Weights of a small masked image model: encoder layers 12, decoder layers 4.
Rows from block 4 of the encoder of a small masked image model, named by matrix and row number. Rows with one number within an expert belong to one neuron, the router's apart. Each number is 500 + 25 x the weight over its row's rms, rounded and kept within 0 to 999. All counts start at 0. Numbers have three digits each. After the name is the row's rms in percent of the matrix's.
Before each expert's rows are labels from the 100 images, of 14976, where the router gives the expert most weight on average: "colour at peak" is the nearest of a few named colours to the mean colour under the peak. Only what is clearly more common there than usual is listed. The data: views of escape-time and Newton fractals. In brackets: how many of the 100, against the usual share in percent.
# router: router (encoder.blocks.4.mlp.router.weight, 4x192, trained with AdamW), inputs 0-191
# up: expert up (encoder.blocks.4.mlp.up, 4x384x192), inputs 0-191
# down: expert down (encoder.blocks.4.mlp.down, 4x192x384, transposed), outputs 0-191

# expert 0
colour at peak: grey (51 vs 15.5)
router.0 099:480514530491550509522512474510542544529523483505518518465489532456548499492483513528493469485480422509499484505505463459516484527477536504507499439522507483507494438468508540490521482497481505521495489501505534469529505483510488493467507492483511547519531537483510462506477487504475474511475503552510537485476487494508534482526487500534508493440484496504477494544509497500494491539471491491462490490487508459478519533481493498539492513444528507467487547524475536490514549505431555491460501521499523474491534503481517481516511519481464506504501491522489466500520515494491489543
up.0 055:491457518532529451502516515476508503493503491496465532523501502516500528502505517477467516507446490495465498492506507480488504505501476480507458448495518506486489517514410525520503517519490485522542504472529523486533512489526500490500486528492527496458511484511465496436513484520481513493554549538503489498494521489510492495555536463507522495528530545475487524472530508495518485539537504463493516485490515487535467478517443477493526489481532508509547498500516466461471531561515525474500459472503533473477507504532509489513539480510540521506504530479497508490485473497515455440
down.0 010:463504507529509499476518445481508478494482542544458450468507530482516505496545479474469518502482519496496517529546487545508531533525503499489506500488500490546526539461488493478494472518467526481494534486483465502495476493534500512518435512479466491529506539499518542513495486464519479500539453509474496471513487484492522489494476486499513488483495500500467499522527462527530545496471522474538468495502471477505520526507461525510530551539493530495507534555454496514502464541512532498466471496493508497501510487532469541477483495501481517447482544501504507511539504491497466555
up.1 064:468503482430507546502531477506530510448534511477477472515518488450472524473534455495476499534498523468558499521516501525514516466528479468476537532524488511501523519469506503505492480458486496536537504499475481506542451494498502464511521426521490492503497551537494492531492498477504517500468488522528486521509542506489500543518477524431504486439477516516487516509512520479487524504579507481511509485531549476501508500495473528509512479527492488473504528506477534491453500523497507464512468494503489498494478493508512497470509469495532501498490485527540479522521485515513484468
down.1 009:531502474472480493465517510491529477516451463508489538549488485483480522498505503496482451519530461468479481531510505473496463483482474537486504459531557499517487470533474486498500490509483565526453533513503493516486511483508494494515457483468491486494489493507504498532511505478522505493533494543494527484478496465530481522438424504519514507497502510488532514494545494524460451504465523505500479513501464483492497492486496505488511494542484493522493532497503530479457453488509532479511555499504529568493470514546492469458509511493492585499492474504499499535498503493487497509
up.2 113:490493513496501524513598552499483494452473537516488532509528501513502490499509510467515537495446446522512476432507513476485503495480504501474503505494482491473554450522531501519540507524501471477542480491489470498473476494529501486514520540502511524500472529508505520464548471489487499533478527506509477492493497510501454510507497443506468479511532491492454515471499500450503496516513519499515508497530488497484477488537506457532478490544500494545531454520477527495542517532510522491506498492458511507498472467511453517473501494542533465513456489510499507514512510477534490462
down.2 127:513499495517456540516514453524512517518475480472519483471505533500492487493467533460525500475525494523488485506490503462430472497511537484574475528496475506510465493505532490499440503465479505505501518493502515477486508497512518469469492488491518579528517527510497465500440504501482524493510494490504465518494464548524542490469469499472484538441525503510519491498488525497514504509535512495488512509498513559474479530539537516502512556488458519511479455496537522485509507505514463516437481490467494493498512526479540481495515539513493496526524512487504479515509489469465500539
up.3 102:561540499509498487506494473524515537444456530510538526504509460481506514502491454544463536529480512461527493462501535514478537514498476502514489505516472495520464544497500483507495465513491457524494527502482496468537508498496490543480499462479478462476483505512518517553518525462446481532534507482517556509527498547479516520477532547494510504476518467497522468479483472511508545469468495498508523525514518499501501487509531483463490491518503487462494464518510548485534489516487515507475510480542517446521507485483458507499503516482489465460522462478453466493498526509507492509
down.3 093:534485539479489500475480537466472489508534459481522492502531490512515496529446545507483486506497501473479460499520501454559494503491486491486478505562556539487493470495484521532480518532471488484491459536505473482481524529503502504486472493495496491525502477507477497486520472536485516472522503517472503477430514481513515522483472498486517466531523475502521520479519511502489512551499465498509524491496449477501530556465526549464470514508505547513484511497516502527509532513504518515505555499479502552494464511470513502522474475494492547493495493513467515490507570463485456468
up.4 108:487520515494554518499498517473490539506535532516505493502534532506490528503503511475503518479505485522536540467530520578455508510490555515470494465517521510511544414518537466484499463459493490473514470485493525466486517481503472585499487494501524518490457507536493490505517518464528497519483563504478499493505501484476496531483512500473492470509481531507481467474463536475488473519519490473435498498502486484521521519519442534533513484508490501512505495482491483511508486479485499477498477502526509556477499514494500485507488505555486456490483455538481526479499502502496495488
down.4 113:488435504512462495491521527484534469476518455480491517501519486497506542548503509489518543508482519502481487515494543505485505459483467515501502488486477464519461525478517510514489526478484531519490500520481509505477546475485519465485498458500512560528500519485486495498456520482503505479492520502513474531506488477531495530495529528527512478485510480500511437517553469521479512519506508484547499473497495524479488540457544459488515500469481496518486503464530465468520519451456479495519511482478554467507499561484547530452480517470482518516497524493510495537462516547526477534
up.5 089:513485500505486513511508506549453515471480506482473519465464556516490454499512489470540495495507518484514494544485547522481491490495521478536523469483489508533488493519503519481497565502508527485508517465481505546533492489471493509481524493527530541432502513517510541532528495489508467523511469537495489486497507535498516537481529499490497480491533487510482493523448481503501493517499488486521512458523518454494482478516542511458493481520487490502460520449521518445483439562486508531448508500454465511510502508496522504508482453491531470470518535519515527445498498496505482484
down.5 075:481498489533503481505516514451513489478522512530492534471511485529517512497494536508441512496453530458455503512468413502555513482491508475532507470513488532498503519478528515457548497477476494552549492513473500500456491469545522510521453464549531509473496489517501524488487490538502491521472516453503535500510464492533477520515550458518481534494491537511503492467476473465488513498514514505496494524498493535507488503457479480495476513528549552482530521519485483534468519501484517455500492487477508504485502509493469483520470481514543504473515502455494495527516525502493487512
up.6 096:540521536516527500486518465485488500517458492448459494507490493524507477511486504512497492482484489525478469537523517471483488490489482507499520515482487520531535476498493519427509485475508500523530453512470490510483504499470497534490510537443479509506504455546512444541491508488489487465468510498538521512487548484499521465531529532537507477510488483470479496465534505516462499494512529541498490496519490496516504483495459506534504497496519499439493496498488515471507482470502520536443485544526435554470494504534553513493537505497487487527478532491500488535501535484543556490
down.6 110:514504495470499492469517489516480520501508490475509496522523488519486533504524475517462534508501490476507546516459497499515521482465507496493527462443518469458541523476563510552510481521526488482510496461516481499534486464519497515485493527548477531484517515498484547454493525549482486528534513485467536546486499528491534481547526467463477522450462509482542503535526495476516508494477474492461530495508483487485501521447511486515486549482528482533538490501511485507484510454493506452534506449520542499496489485468479482466532541503483507473494456477507487509500499529497479511
up.7 113:489479501514505472510482525531461464472507484464507506503464544504504521511497500491497512502481526507506528481506511471502505491455445524519498470534518515485523493507495502410548508451500518495457494511506531484516513504544477498499493494502519510486493524492481504524481484549495445474508515513525511487484464520466450527517508497530502528508546495472523448484496512544492528508488469450455514516474458499496513530483512500515492522509498517500498485523504503522506557485497499538511541512537564501541461495475507467509423494487482439503523520534516495516511484522451480503
down.7 115:547492507481480496518520504501462542528528505507497482496494459538479515528557509512506514496503465445482468467506526494481465516485515525539515529483479479458521540492503506508525509504466506526504503447477539497492453497496478478509507498492465511531497487536493495551472504481491496484491525484468529483464486492502549534532503553508487509462474526505500520513517480503563504488520499512518483514505474517483505490472495500494490475475525493484439508503466565566543482525553455484489510496476497466431501521535494558524460486477505524505477511502480475500480510491512496484
up.8 110:490491492510472539517493504488475552452511497572486519529474504488492494494481498472535501485473513523504490487520507489477486477521477492537566500504502499496496470484533516493483474471494517535534517466501503497475502527500528470532458543503503474525517553513511467485497485449490514495507510504519509515549476516524496510511510537466473495517477488514502520553498505521483487526507487501494528497515449551453456460475442494502470463488513533503503491510442536513489526510526501501517484513501539457480519471524439530534534511516468445490464523501498487529478479514553502496
down.8 128:536489505489526520503491474462457473497488505466501523474489530515533532435510489482516506497497490497488461518465500515449442470508488538518496485558499519550479497493506450502519474507476520480461493520498503502512506473445481433508520454475521543502523482564490513539489514512507514536496540533513495486453501502504456530506487502497518508492485480464495475509449523524515501478513463517515494498540499503497525534474500512514561585508492530527486496494442502481489518499505506491486504508499472484508490512519470543504491515512483495498550508470504492487541513516513469501
up.9 106:503438534504487527475519501536487494504527543519469504504533467511578491487507465462525504471529442466522538483503512539505453483480537496505507505512536461451513532474482470533487513482515476501467478491487540504494530515476518549505491523499524492464505502540481492485488480536446502519506499467489456518502492489498486479520517543472483464490449530511507458501534513533492472483525526466482486497500529522491513518510526505527530493537496501463468503488509502492524502516497533481475503538511486492484515529541495505489453493458496481483481463487466486511555525489542524514
down.9 117:514512499500479525486518483512530550517482477509482498550479519446501477526476544486490485493485512513518473535520456494526495484527465510514471498496512511497478528538581512450490485554473507458519500501466487514493517495449490488463499509495463473543480502485480509528499498509500501500470485577483477527471483517561540525486537498503481501490516470506525524488507509465497488528468494498522509518512501454495526548494537527483488524477531523499480502538508495486478474438501482459517494481514517490529470499452502473471511511511453547509509510490513453526475531505467511485
up.10 088:511467530528546482504509453549492514471483452560511509513555533482507488488491502511548469534485502495474478469466480526521454492526489503468508533514463491472525509485503494514500493494515453490509493499475485476500501494503481461481512513497542497510497518509496494438553494545503531479476488506503520500534497531513492517569481524511473508479478501465449493515480511494559487495472511496443520477528497426539513487508505505526495520498495514504507506498540488505523507491503526466528493518519503472513506528467482507449523454496478517502531484489498506554495474535448503537
down.10 074:482507467470483462479530509502553439519485503500463520532481476501479500523539503524476481504482509535462513510506445493497467495510479480522508440467522465460553488478512443520494499545482468507494473473513457479485480529522494527502506498510504515503498525541486484509488481546472508484460509517505481489493505499545494505496510463522483500503505505518511518509521530454556475452577505489546508499501507483475483518501510519492513526507516505501503508547473515481497536545495474527457527505459547508512522469519521504465474528482526477537516479505495492511531534462489460524

# expert 3
colour at peak: black (94 vs 27.6)
router.3 093:546481493485489502562578521490508480501512511502518509473517487514482483493495550517498534521495461550525487490460496518502490507545483514520486487499521478505469518477495485491488494473467521540507509508467527489512529523513540471467461515518531466506496542542461535489465527450488479521490469524530485535502541516477499462499522473492462521540521457481496475476476482487488500516489529553518497525500517509521482533470458515553518509491460545533482468479500525496553493518486522489520492459492500506533458511491536477485489514488544469491504499522489462461492498476504481480
up.0 083:473515479531471506547518472499519487500524470476487500457507509509472529492503546526510519483468506468526500484504515534461460445488499481512447499457491483469455497502536512517507486475538496492519508518493489514526504493491475539507501531484530463536500484461496496513540511491471466476485510454504519490478500536519447544527456521497470552489533508527502467518529485563488518505466519493490497548487511473517488512499506461493516464499485541493521496471578512484465504490515478491537520501519573499512488484494479525484517504478485516452514497461513494531501526517516457510
down.0 071:471485466459508504481479505492459500498587519547479505535553526496525494523481492493497436515468504493509536496486484450510511479485476507502514439468512533474510471499497550526508499484528499493500538463522518508467494535514496522516519521436518516499551498529532483488491495499518467515525476503521507540481532506460542496503516478546522479507526536510531483493517497448460480541540516505495499484465476499495495516514518486526525543492470499512496520497519474504498474503494495502487527499490494521494502473449440490492498518525524496440510518485479477484506491468454468518
up.1 107:485541477528518484516474470490498534517482502485490500498516518485512503494482478496490497494540483516477484497524488489484480557500501540515492519518501512486531519506500531540449477496498496486509469468478498499499499485508470493474465525484538506517512523532556525475550502516477551467462507480522511508513467490480463424512486461575537483528533498527501484472523439488435496461557490473515485498511492507501543511494502532481475501519472466486502490500542557483487492459474516499521471504488518508481480472529470503486515487503502514493546535525512444470511533513507513536
down.1 094:480493505481467491559500471514502502522509492490505498520505473493485487518433513499467473522510523509497529468520492489540544479524513499468511467518488458536521526481483492517490537514458501485494482496515500475511513549533512476502538465500517505539528472445483475518452519521521532487538490524472519492501489457520463463548483534467497532490452495506492507501524485488469471541455477505472469456529529519517523519517484516528519520463481498517484503492515491464489475534529471512525477504501539507545532509533548536433517528463490499491520498466474497484515537474482492500
up.2 098:488513480525504518523515525506451501500533505496540491514498519489467481512516493539487477508493490483488469503561507482483560511522538540512515537544501559506452511458489510545477493501564494522494512529459558469540512493476509504480498485523505501481537534491476509487492549532494504488491476493477499448510479496505458523465503506516488516479487527503480488434522453505518488505479490546459444507504497465496479498507499493554491483517488530518497456508518498478514508510469524459465480520482510491511500467459503510493523502505526536489452497451524536503506470474479522510
down.2 112:512461493471518447496568469504545502468494500486488464497527488480463502518477503442507527508518497492563501474559513495534519443516467469522463469508508487503510504500459487505487477509529513501523489496519523483523509511486494465519483482485543484483496486496500508506466452493494498467503466518546479509528511509510490529497503492492503539478489469504510497519463524507528507505482562477498521514472491500476516474475474490502499507506537528538507505540461475491491539448507473494547539512501545476482497496479541561504484528519502574504515520517507473455517522482500496455
up.3 099:478488565515439509495521503512494519515479477475440512492509457470532453497443504523489515459470487523517502535514493478497529532491483494467532473499486506463506468537516492475521503495493511468483493527549474524509494486506521498495517497501500499486482539513455501492471519551528471536502467490500496516488471509476567504542486494512478508492531539486482497488549505489451488504519510502539448516518496508522516448528504455531443479482489532548500516526512548516521510514531521511502472471499532507497498487505538493530505510498500518467502470509523484527489433474477521501
down.3 123:525536517521515528452522481489475552445522532491493472502525528519499494504519512492510444506470494514519473513475467512508511511526489482560487473484560496546535495499511532523496517473482477467538498500460501510499470504469533487481474509487504490467475482476533532504487506531495489489529496511460477521487518504456498511503493488484498518507499520538500491505556516467476568454505499479542523470508516466498466529483511475513508525500496525521506533497461553451459466441494483532451485493465492470469547495488528511510514531513477505525526468500494515523459510497487499504
up.4 100:515462507511512497498495518493515520495512521542519463447478501524477517505491513483508539508490476470482515458465549529474495525499505540466531528488507515529497534473529504543502502487465498489471468471478566552519508509474542546502515528512468513500440476523502511469531490535509511516506508477462501510501449488491511473506502486430469514501468479510460509507515491548472480467494511475489445511505480502522536511539538475503499491510491486503513485532459497520498493517458479473484468515550528547478538512505531502493478481511473500517498537553519486513462495482497463513
down.4 096:551488516475505517485580499559507513524494558546496488460475490461512521476453548509477494499508501465509518498508514498524476489495476540569458477508489491462445521516490511479506491467447453504552504515514481511496560456500522463500475531494493518518489505474496501523497525498549533502508502529482512523500483511532510498476468498547475480502496496498501481483466500505480483520465508501532520490492512506525497516488460511471493486503484532526520504498525483451484494486518475474502523502495503530497510559467522526474474469455481525478483522492497515510519477491441518469
up.5 109:490460500463513516475542502499523495510487546500484517538542488507498545541473495551490526480455498493542513491519488513472499476482477501417505542480503492541485516505482513533516481500497487516492481456486510490448493488524512494490502489482496502518575495470475523494461528476488519472466509524454511478533542534490493444505512503523526443505533493485532551472517465489488497496516486523484451528495519511496473543548494473535513470499471490475522555505498514525479473530495513535501472499498469512551491490488531462467462505518491496502499500477510511494488513498507524524
down.5 129:535487516429504514486452501495463471467488514485494455508526518448530518460496479510555495506508505453501529547469499505476487493487500554496504479513489488528486418484487514488524496564494495523482475511504483454506477546472480466508521532484474503501476485520526507535486545499475494476540488522516510534473528493504543483504491529520539499526531490518515492523504481520529499491517517501456504480517444496475474458519495493514502546536476496521481496519515507495518530473517465496462478442519506514491440548499509488487491528519515533519492486510491504530522509500475509502
up.6 116:497510522483477524545506485537506501551514484498515515517460484529450526509468517533530503479507529504526533421511506468505503465490442458497517508509491488524509503508472513480468515545544506528548536499512496542520499525449518461527495496532534488507491498457484515501503511577489509525498464508515503524467488498522490502554527522511496461467491511465515512492506465516501483501503510464516462452518487536471510495545500471537468469523469485513484476496458456515499510460494470493542486545495497475471477515509516469500492499532481496467533531493512520477499499494510479511
down.6 135:515462467516486535524529490518474511527502511450494521473516511499500507515487480496524541482523506478472479489455487530480509511497532506521479507502498488493531512499545507523513505477505513529452484525541520489501538500512444538509560472466525518543509469474489498476528530471467466512554555498506496511477497506529492518533490511499501477448497501536519484490492530504507498504466531466525514483466519486470493484484485476526506530538454483540496519451535539452494441506527555489463505511476492494451513490518511492462499517483528516470496474483478551493468492473470479481
up.7 101:496458489575485486502498498453480479549505480491535513524529502517507507553459499497513472512516467538499468538494472513496496516473484499468490515519520510535473499502507501518462478514503532494471526476510476473486449493441474476498516514493506529504477475476517464474535506524490520484487502536481521453484461536504528546483509483501475493482532469502517496521473513500511510510513509483469530496526476488524527456490480497482481492502492492453459471502556462493506564533521506513497514455557454514537511529442482486505511508451536507486526496521501492481523500515471536525
down.7 113:479514532477503487533511546448520452470530518483509497496483443509540500496581534526474480481487486512475523526498508482496504506499494476580473496521502471507466504486503543489481541461486478526519482491543504496480514489503536514487492462485524519516476498465467502479461493521508524507461483501516501523549485485505476465499468507509536516493517481492461538496484435505481536516502524503491470511487519483472475550475490470481506519482504522555536532504484503511479523449518511519523525482468519525463512490483506508522514508525489524539459494505492474492509548491446475494
up.8 096:479515504541473482470497501460510496469509482521533529511492542474485517547486520494483504494494477496518517556490497470487494487497492541484459463509482451509479556472491547500473502493493493492496515511511517517457502447516476548510535483518562454476511499489512495510512486498529478501494488544470471507450488535462485498501462502473502475525545543506504502495519445500476480552515501494497513503477464562534484510518456512496467514489484542515514496536521446496515521536530484478471470460489486483497543465510499501482480505508526498528509470511527468501471551489473526508
down.8 093:476509473502465512474530503525500507488478496481489489460508547506478508544447475520547518507482491503495488494518492525511499557517553488492537519461461474489490499534502498507492523478454532516542438483437492487511522527502510468523461512535493520514481488534466528520521483484483485524483482536520459497469507472491537504470475543478468522545503511490482487491491526537490478516452503493506532471528487517521485460486526505470480483493456474483525499516476473485532556524478548497516545504520522498468515578522510462495513529507517482486499490475479478479497503518501506518
up.9 069:471479502496519437533492539537448535509488516505491489487519490508533490501490485535517518489420475511525491482480507529517514522529496516510489482454482552498479531484419505519515525523538507469545517477521507523527487487451460486491530514471518504467495495493507484503487516522482506511492520498454469475515522529527476485507493548519515491538523483501532495529481532530486551458460476522514505489468522528527518475524489514488509530517497546475485507522540503502519509462530529519502507486508475475495489479499472480469438491497487482510475486466503518510522444488477499454
down.9 016:524502522519551507526495494481535520517498512579451472504523500484459500467493524538529517511485501471498484470491495453485444499511542461493490513506466538529552512504517476493462519506453516521527489508466557515509468464484497535484514514516511545506512515508510527484527477476475491495555490463506512470516507436473538513454517491473493490536511511505482511508492492513504460468489532473472506441482526511496481483460500502497524504517523517530536495513545481498470509522479496441470508470494524529474508521480479540520496472479487488494470493499519497463506538469502501488
up.10 116:530511465511543472444483478498474544494517483504506491495495480488481500535444479512464534489533543488514495506477510507495481539525511503557536512488510503539480473478488453531453494535477474525518496492460415512542541504487451512516510450470515497510529485502518482490494519485489492488517510499505478507465493479475453539497506514462465516488539525508478506511504488486468532495534502505537510500504508509553475451530530498469483477532490526501433508500517526528503500500483505485505543463470554477479504501492512530496507479473530498530508499466513503502530506525470530504
down.10 147:448525499492489530495509518510520472486526505490527486505509538527517556516504527479476523469488453488479502505505526490487493487488505482507508490469536476529477498470491549532519455460496475510534483520498504444501449462543457485521484518487547462465533488493534496447505499459508484514478541495545530483535509476474521496543509473519511503490499505462546490438493485497497498500487478516454491511537499491501516520477497470504505575472544505530464519526500529480507529500503495507433500509512535488493467506503536465493476522504504518519504501506447491499546506485528489508

# expert 1
colour at peak: orange (36 vs 2.7)
router.1 110:482514517516511480434436445499495488468509495515474520497489451502478534481517466473490484473508547470472482518517512486498496507471510501489489530481470527511534490491489526526483509507497495465460513520546472518498522475515450538539509529512460515449504444475525525488537489479492523492500568448520513469514480502493504520518502527521508444523491561514507467500548479516488500477494510487530538471481489494493536494520513496473507486557537486497501502492476507512469479515508483518516510497525485523475489469533461534538509481560512500523517474510478538500497484495482521469
up.0 107:460482481534513482501470525501487554508529561474518519518475492511500479506496499493466509496472554488511549498513495471503558527474511522527446479473501521464475465507553498482509500525496505524505520501509496524471527476504461529459490510475472498504498500470478534501477462494484502467480509496531493466495515518459533530461508509501479424491495519496516488513503501510464438515517517508532540520491506522530508531498495521486458444536489518511530499464432510530513481489489499524536503536504510474502512503501522555481496484485487481500501531531508531473482530439475504503
down.0 133:519537553477489509478506499518501509504475494506506449482529505507549520526481529518526466511551512482516507508493528479490510529489479500509488523501525502517464442515471507488517502498502499560497489555520480442493500516462527530491494494459465492538507511512477485454483497516451510487483478515505479480482511504513537456544496510473524479483499466530467472488461505483529515503516488526487475485522478477492483450505534483502473542466554547506499486471437511491541512488466542520490498519556504507504483495505516470488497574461529509492514480511478478491502527488504460530
up.1 097:492530528503493537494507493542475477533547523494528485533489492510523499498518535475491495503503480528489521505529515493497512445527509522464485539510554506499510504486498480459516495514496484488534460480509513464497523459538469496464461526492523505463472477537531516485523488493510485515551471532461503468480488531489485480504496466495526490452493513521522473508491497484439498498522527422563527493509489436492513482472460485485511499451512449523522520503478493494504460504483514514511523462509526516479501487511480540473489468507502513540528491509457492506508459523526501560
down.1 053:566515501462541527497504517491395500497482515482495516451480481471511498525502477475547492508497532500490492479479574495501497459466506530484510498489511508496437495487521488526495510522514556503506482513478491527513552527507502528498516502484490454489502529488512492536502537512492477515514498505511513466545541499490488509460495519476488522468523512484518510462535474507522482516489491528513451483499516539528483465518495490486514555506460480461468512481524470530461524521463490458504521514494497491504478483502513488475487522506451517470527473493534475485551524520525487495
up.2 107:495465511466504503492537507528454544453502530484467568507523486459509483496513485523498515482496533505535498517480550492473515496526516503501536437450499501511496517478509526551506540525502473477482435457499500488497498470464489466494533506489485547520477527509535507513498527541488492515481516477482480513498513511511419503514501504523471488498509522553504516458513514491511541441471502485451494510493453518507484506529540515517497491528530533490507504493508502500472484500502525501490456478485507495518500468529484490487518524512514490509487549494436487493442496499517502533
down.2 098:468459502461508542500521505497525521515512572471560487487520494510530507486517477521421490489521491469500505488495519494522446513419546516498481478522517460496528510489478498509421513516456489516505548546496477531526489534448545500524526513475486514528516474522515459482504476527511483494528495510488503506532511530484473507533506488522495497482530478482490527506502471491486497529477501477526484487514510473515542528481521495535465535529451483508529480492473520496484470487550509492479486513513511498506483472456501482508487519469533494516471486494463505491499499506518482531
up.3 100:515469467499514484425529458509494529475490484565508530482498506497481491476522494523457498505497513503501510510514465506453519496494489539519525504483481486463513549558515477526498459500486502469503557547544505475558442475489481497489514518514497482464461494464503545490491489478473491483492526480506496460482464531493505524496515504503485505504509485542524491566491479497472495521472489539525512473464509490490536536481516487491486515522490480475488460484490511519484486516511516511508552514520514474485476448542534541503524537481554467526484479504471500487503495512500501463
down.3 131:521487489471541472437499458509446488535469475566479478503552499507500485500512525511535517502518493525479506510515504510492456521474460499539484516464543536485475494522498541481534522490498518511485508450516483481474523502504515472490489483524495512489470500480498482484465497506495515530495483507492520510468508449451497506543517531503495548484467489484482476536543544502519477499531517525488455426488501497493513513525492471524534534521498503486484499494462485491537465484512523503527504523531478480497462481552508546507525540471500509492430488493526494482512489519539487504
up.4 109:476488475531482485542522512513494518479489481469491452499528467495515545527504506497503459520502492500493500528530471537461525494519491506450496453502480487453509523509505459563517471443482478475504511496525505526487465484511493487501496543489495519471468464522528461498485542471581493516521519507494529532484451504507481474485494518480503551527478494531528503491522511481526457513498477519514489479463512505505519485523460489533543533505491478500458504516499523464461537456488491520500453471500493490458515504534502490525518521505499493549492510538537507506470519510457516539
down.4 123:491514484463511506496510470509513479508521525430479480545513554498465489480502497492470500477541482518449568532498496448528495511475532518482472457527493467494478521472447527475500492477483521525522455487455487466512505520511525487521509505503488477501458521504506505476522523468490471521482461471493508510475488489514487495529433509490492542543492482544546498521498511489504476497479486494504505509514514530535447521509498530492513557483475507523499506483536513488470489499532561476499490533508506503518505463485501497504550518542447523508517500531531478474522492499513492544
up.5 082:491491502500524568557492510514490444489474518481496503475468477467484498483526543550496470452511502480487476507487488486534528484500518508492475467522490517495516507524470461543488541514516500503500495541481501481442502494486518514493530487536475527515488472522487477461466517499514521507530513538503517499477481507488462466487481507501523473511545495524478498488567506529520482506543535499498552506483483498488479522478532507496520443490462506467476492499471541499499508484533512490484538509477532502500472424538515491505555506536487479490504509510530521449540521481457501507
down.5 032:529523495529496489554479508504474550504533506507519469495488500520456477480493492492501485456476525510561513468493485463493454501506536448436505449490484467485516542495505513513490479478537507484517536545487497529525514536467520490533471469504497516462487502489510453480462502544451528519487507456515495484522534505498554538538484517455526501493538496467482468473500499506481439522507479497500519500500524517494516497492484508531501512518556490527494487500514482466450504506471493521530526505519483498488470504510491529511505495475497550514533493533459527501496459460509486512
up.6 088:479521489551526482505483507501478471520528520487475510524541507522515479503476502497524475474482502511486551489498487524531437539482530507516514481472492504529530522482483485504494459478470483477492524477504500536508522468509482561496538505466502521519526518493505439504452477518497505472501541531470521486487472502466518475500505515515509455498415488503472473508487502498492511550506496489474539478506478510500586514513517496486519535481530496518500488508501502511522504487509496491523518459528489470458568553464489502469500501461531503477507465486518504519504430510505483507
down.6 044:556508501549509535510524532495465477443496472478555457532489476513452522508503501475499490513509493488510482528500488467516491484505512547493517466485510465491487529494489517544492518527461474527541507495471538508510486461573490512440509511475499526456488458477508493465492489503480505485518471502498499491506489499493496480495494511532469512499534503509512518499497479479502494491469468478493544453495539513487499503494499493495467552488499492545491502499493521474499481499475518489514554462486457545539471496505481558499480498526536513591514530481483522519497502472541495498
up.7 101:489524513506461512481489524474499496485505518496510483516502523489522500502519464534501544503481498493473520489514483504487509531509510526488489518480460476506517480551497524493484550503502504452498469482519517486491570518510513520487499473497491471495490484462467500508444480454527568521503528463506482510503506534483496494515536539527547506575490496499480515513480520484460471468496510512525516488487522503480457492490511481533473523533496559479471514444537506512490470468504504512507526508514497473498545476492464474499486563530501501464522442461489512512466515457438468504
down.7 105:491482472509479483510484460490460489511570521485511507514523501494559515546483498516505460505499511495543517499496502532506541504484487534508509497513507515508509480476492536504457490555483501507479468522450499498544516513498495554510471489469527457503499465496471468479491490483492520458524510480505507475432501529535519501510550553447530497451485484485489522485478514495504509542502481505476459496505493504504506436469509505496479491524479503525482489429520478508517486511470510498518528548475459478465496489509527551464527521516522494456510492523542517519538517487508516509
up.8 106:528521514499489500524473472447506528522522534504510518486528522535455435495445513493518510471502510474447537547491455553514519532480548496492502542484475556485497510495504498510453495479494496503505538506499484454499484513521523476461512484526528490517517512481440527508546526491490505505483543488508503557497517493515502473495480475484468504517503531474502545500527474507482488484484525533460505503508511500493543536511498510521488521470501487475531527475430486515519512499487505497489512484473504519466534460506533531480486489540492490494446496452463510488471506483515511465
down.8 137:512507493506480500472500538534490512467512470490441514490519465475507520490519469551502484518489478472528505505504571474482477516492498530490498496491520448526522476531494512517478493495539487506481559462526517494521498522502496492540527418480463476474473494509503503484494498482494504504492465482509489477533511496520491505500513520512506546486435495483478443471528522468488508543527479481558496474543486514505461493499488524523516541512489494538504489463531512486459508502491548492527501500529476480499521488502497502517463532461486538487559493536490488523497497521495436536
up.9 098:491465517488442464510458520454468523548491503504536497492526545474495492462494531529487475486495510513477498505523544498491472465521513486484461471528473512495504518535500467525498505526504490507537472534505480464535535519530527440492509474461521461509486519502496538515474526480560521484571510498537538514526488536517496561487458526509482477507487484465489485519528532522537495503481506499495485512478468523473506494551522514478507508528500461513487495510494476470493488497469454491489509487470452534489476523500493509460474503484525508511520477532500466517485541475470483513
down.9 111:489531515472540537489472492503487505545465508553479494511498501515504483482506467447476531542502476527504478494440451499512512515500495554498490500472489489490477528499504492462509520537488478482457474455518480502490533535473478536521516467521452483523544494469489503481486504521494480479480510498534491529478480530472530476478522511503523474496503494502558516486483488506477509481478500516470487493527516462503471496436520467518547458485481550461508489483570522478523533517530519522521500496504464507474515495519512510545543516514512509471497543531528504486511502487485527447
up.10 095:470518415508543508496472507497498501498531470529454497519519530510514532484544510499513499494540478490510487497473521520500467489500518516482502505514509459497475496495517509515476465430506552519475493509526485494519523517534479515476477521534458525533456471488480518436498484541488538447473481481508494505477468490541487507506534513504535497472504494561501470471492473512506527495534478516528497492522522531514463537506488484486522488461470516540507486507498529476455547527501489552526519496506463490495497501476494505489502543487513494448505523536481504492511463455467471489
down.10 029:504554509536507523470506491525471502469501504495499490469513552473482475511511512496512518514482531503478479521480436480499533525484495502520507485509469488515498518497494511494499500534515503465465497494477496487492488476541503463481484520450545526440478494528482521559523539484524485473542553459473473549488558469499539487514475467497508529500526502530487544504482468519503536526481474520500497491496499506509493513499490523481477477516521549500503485465492520493486511478466474481473526519475494486519503551527546520485493507491470465470499544489441509459530492489543524439